Rows from block 11 of a small model that predicts nearness at each pixel, named by matrix and row number. Rows with one number belong to one channel. Each number is 500 + 40 x the weight over its row's rms, rounded and kept within 0 to 999. All counts start at 0. Numbers have three digits each. After the name is the row's rms in percent of the matrix's.
After each channel's rows are labels from the 100 images, of 14976, where the channel reaches its highest value: "lies over" is the class under the peak. Only what is clearly more common there than usual is listed. The data: rendered roads seen from a driver's seat, with toy cars, trees and houses.
# convs0: first 3x3 conv (model.decb.1.1.convs.0.weight, 96x96x3x3, each kernel summed), inputs 0-47
# convs1: second 3x3 conv (model.decb.1.1.convs.1.weight, 96x96x3x3, transposed, each kernel summed), outputs 0-47

convs0.18 122:459491441450504503512495487469504530472430522477520497523528475504497498484487467440498521502456491400487446493474421524460460403505430482501425
convs1.18 117:492497484524490574465512454595474516534505451471467551497526494545465614536529520476502468504542466467481494502511467549559574416510458558486463
lies over: road

convs0.8 065:519464505502403503533500403519414474498530509495502469504551486469479496622517470504523505483443495556472500461457526486535537479502542473560507
convs1.8 096:531506490523533589446523491462507517521484515486535512517526483581444583425569448545476470508574510494463488525488527555526495482445486458569523
lies over: barrel

convs0.69 108:470464478456463526482414457423522466450478488491514501394434488477478534494485492471472491479486492452504476474499470415463414450398493529465452
convs1.69 084:508497503449482437553558503486546507433521485539431515495544496387460514552497567491511501451509506458515448553483519499399447521449591473567494
lies over: tree

convs0.35 089:496446463422497517519528468457527538487430480479411386494541446480525472460464465430501509515592495502441471471509415538458487520539516546476463
convs1.35 103:491508545534566544570517605513465506500539428497437537462496561558362501503491549494505463537462502471530458522494459535500587420508459502534530
lies over: car

convs0.41 081:434395500462534486448461548582516475469513497499449377457541436464482527512504508488495489501492476447534467523469503469429511493487486532434486
convs1.41 080:512475495495529573471449461473518538503455510524595517525481499605509513439575453526501448481548503478445551507523515535517503475474521455569537
lies over: car; truck

convs0.73 079:476343469516550508510484496484455494537480463493499491522511505508448521447471499489514460498569505401478485494491507477498495443540489437503512
convs1.73 088:531476490474509566417522389488483546495504524477506535505487431574512527460542480498472534439508524515530466507502500537507544442395480575520496
lies over: house; car

convs0.83 107:432480417464519508522511513465507502465485510470495489539504448464513462484492473488443497511491494500501505483486350499467498409526439499519420
convs1.83 076:486481500544462528517499462641458537501521459486429539462516552560470551553500536496512451502509475478456535508522486553521546441496486535475506
lies over: car

convs0.93 105:469432467506508539494490435516379522492500509510501515508464470406493565492499443471438472498462399451495504436501521478472467473548493507514552
convs1.93 147:510498482521480519467479515446606459537498561489541472509466504522507481465548500562485493522547543473575512662462551500540443531477548491600507
lies over: road

convs0.38 097:477440504477469514498492462451537480485474560506507521422431488495519467499469512458512493466437470426521501448479436435432425422502493476455480
convs1.38 112:507539515507416489488550510466506509441525465515436464564572502561449562526484528506531489506544521499523496550462461538434485477558496466583516
lies over: tree

convs0.2 100:491456470491538478512446502479454550517466436509537524470478492504470562450511485472544472535481445418453518498462477507467484409503463478536503
convs1.2 103:515493520478515559511504495579486516536517479475425454529494541514497546567513458491543471553524484446543516487477489532558554421487453519515423
lies over: truck

convs0.67 093:473476455500512502455414467537511455447483457466494505445435469467548425437480499468488493475506489457508481485492514428386494497494489516503572
convs1.67 100:508499478502566542392531545457535460556513549491505538542477485506472508437581488573486482501570536444520489543482519492553502460514514516664492
lies over: truck

convs0.31 058:506500512516513492490528512485489507503522491422511489478499501507493515519505356507328491453489508508475436516506500488486473479495379503499511
convs1.31 053:518467544529525541527486511529517498572542522520496463508435504498518448498534548509499563510484451464585567480539638428608458528502545478534557
lies over: car

convs0.56 115:523490472425477500478442498415476473475484475518512463435467497434469426470492459504486467465497523466471485437453476479462391484496517502484493
convs1.56 114:521459492533493444558569523490457562411561442535446538522558496567495539471497480520517506497540520534488459519551409536406569450467529480526515
lies over: house

convs0.1 091:473368457455491482546475500502443473508489473479511479534506389481485515471511505443512472474547497455479494506467459477475504441507469483489487
convs1.1 111:496492487563538518433503451488459470469530463505474545442545491512514507440492491473465583435417507528516452511475435505477595427544481557497490
lies over: house

convs0.12 092:490467430492517453473477574524431467512526493486487525455555436559538500518484487524455551463465453469486517418477512503531411517494502473579537
convs1.12 071:497469511476505538539490542453510520506528454557570496511487524544510473479544502484497494444423468440461495528578547476551543487495591467472512
lies over: car

convs0.20 102:462418459523486462456510483486471498528487388499477467497465459485489525424471515442499520492510470430488510483491443470471497472467489507528487
convs1.20 109:534521582459600485411489499486458507456527547510495554496484507447472462488507529587511488466503560516394515459456560523459495502440496568507552
lies over: verge

convs0.64 073:484456442498531585524432463519474495430502487497534498483488406501496495519434494429513477461437522445527514488520478470448498501508458555419516
convs1.64 088:527488524531540535473510560497496484526489527468501520557506527524477567481528468548490490553545481453484533498534552510517496489530592551619494
lies over: truck

convs0.59 108:489426495462489520516457476514437496528519451445508526468456511434493446427429450452462486439518471450458467486488532482462487543491439496460503
convs1.59 092:537487514475531455493447593488624478550508570526523419508445517460505481464538481543518543502487526491576498549453572466559417543488564501582513
lies over: road

convs0.39 088:506490508459506574450535444476509539500471482466470477475552406545458492510432471483525546470457529470520427438546490492480523513452444549456425
convs1.39 088:547467500494557522536443526537489594533505512493485569542496505545424546508492498516558505526580480518504386462570540494533482532484471475520507
lies over: truck

convs0.92 091:493457467517527494505440511496407497481504500436491512444480500515502559507497464481494475514559441439510478554486509388455467469466463500509537
convs1.92 097:505533564459519505573502540520510507537494533479470488537487538446479435615508540509533505558469503454597530471483585454524467518501504471549476
lies over: truck; car

convs0.94 096:443365471496493504534505522510537507483505451501499486511514454528476511403480480460459481520545472473505509593486452472491492505474457465492503
convs1.94 101:524508496554544547372512454495473476515498515460490558484516449534488531418530491494498560416468509516447485484391460541531558437553510526504506
lies over: road

convs0.53 084:476495486519514538602480475430536446471510486434475541507551437478477470396511495433436545519597466497513416478433428492458515489536448473455535
convs1.53 097:510500513597535544551519554541504525489521442561410538459525508550465546463503565479483473523451498487564373555529460510485563448506476476555492
lies over: truck

convs0.55 089:444451471481520529488533465500456495489432454479482485435510479538444584540463468420509532472549471419520501514455471422481438514480443545480501
convs1.55 092:481521510466490459619543555510517453492491495464587535522516477448444486549516551543526516551482512504481497459559471551509512500493484520454485
lies over: lamp

convs0.82 095:483344477476497509516499468495430483517502399466488492540517514466497497446496481442478487496549431410508480483480495472504486447494478466480504
convs1.82 059:517492475467532450451469486475573470498521570476499463482471442463508482432504461532488497452512535494445472553383491568481475488411498511573509
lies over: house

convs0.28 099:504433459397544482514453499435476535468470477486512473486467491492480443509494444444533526439409491483525484481505507488434480368535478458509509
convs1.28 124:477527525488523508495513445584472509477520495470459528431512510499489558610479501496500437475469518505440486478440459579481559415495477573476462
lies over: truck; car

convs0.47 081:484485492485496459546467511424557492420478551508500463580563500588470555502462520493530481559535566527543492538476407549458461428405502520557457
convs1.47 086:479549481511466619376477473453554429513486521449548520482519440528523499476562473498461463525486503458568507522492536403518504511548457545483506
lies over: verge; truck

convs0.43 154:476500504513492501501525491466518495489464487335499498516503504510505510504487384503401506461508503504465357500512498498472498509490400488483410
convs1.43 127:514487485542532591488468502584531484609467516513558502514448489531476517461587531514479533520511448453543476499502579504637471507517541484562499
lies over: truck

convs0.81 114:460505463438493479478451435493469465520525443443517567469376488424490454509456528526514456501560470490475542479528498384436495493517480442455602
convs1.81 105:541427488561540475522538542460532524497503521526495486569493536459490473485529475534509576602562508511587517570519439455472529485500477480609476
lies over: house

convs0.5 065:494463513540493480511456458497549481544488539495445456452532563566508515540453521550544519499488522564495475518551499511475518535494517538510514
convs1.5 157:554504477502515582390530484475482518518484498463544550548529439603450577452564459535476507472558510470494453526471507535519522474490492531571537
lies over: verge; car

convs0.37 074:508469511494384455506548497442510514460398521438486530535542470415475500491473487422475551456480502516501499426439436552548449520523510505552486
convs1.37 075:492478520520484516533488444519444494452546454562491460487468545568468438482536515516530480442469484494419599487511483554502596450457482430452550
lies over: truck

convs0.7 088:474441503469452463519505511488465438494501463451491498477424460443468518474484500459496437467465455425492534498476354434480460450481483510420505
convs1.7 104:517482496585478507551575473479542515467510506490485496499516517511544551518499519507474567473456511543554491584505432439430511513573550493522485
lies over: car

convs0.32 066:486480503507474491498542483432520497509528505419513481511477504537470502464506434469353485494531523509537411516488485479481440509484405484515485
convs1.32 050:478482523566542541520543537566491485510541483462440505428462496464496454480520586478464552495419461474609466515552555410525530501556496514481527
lies over: truck

convs0.3 090:521457489548499446460585456480440449469493433460393510526560481430504486437448486457491566492538491445529482494444428509449486522508450472451511
convs1.3 084:549532507507520584478509501495489537507506518510527552492474509638490565537569488565493448474549523477433493518460556570526513457433518474599550
lies over: car

convs0.9 101:506446470485482444505428494473447550498492427485520501436438520516460524452510483456511505485519411478499490467507464452450466472442489549528459
convs1.9 107:476503499425476461558568498516553494492490521469469496516521475369491480585498578527523500471499535477527415520498527514484458545427464468507465
lies over: verge; truck

convs0.14 089:508341502506477544490490452443465539506505386499475502473476473513491486363540490470469526509552475462538480542475470465531468498488488509498476
convs1.14 097:518453475453481466418534560492453461486497533441504497590481480459479506456527475562501564399578527472516520484480504559477508495434472548557505
lies over: verge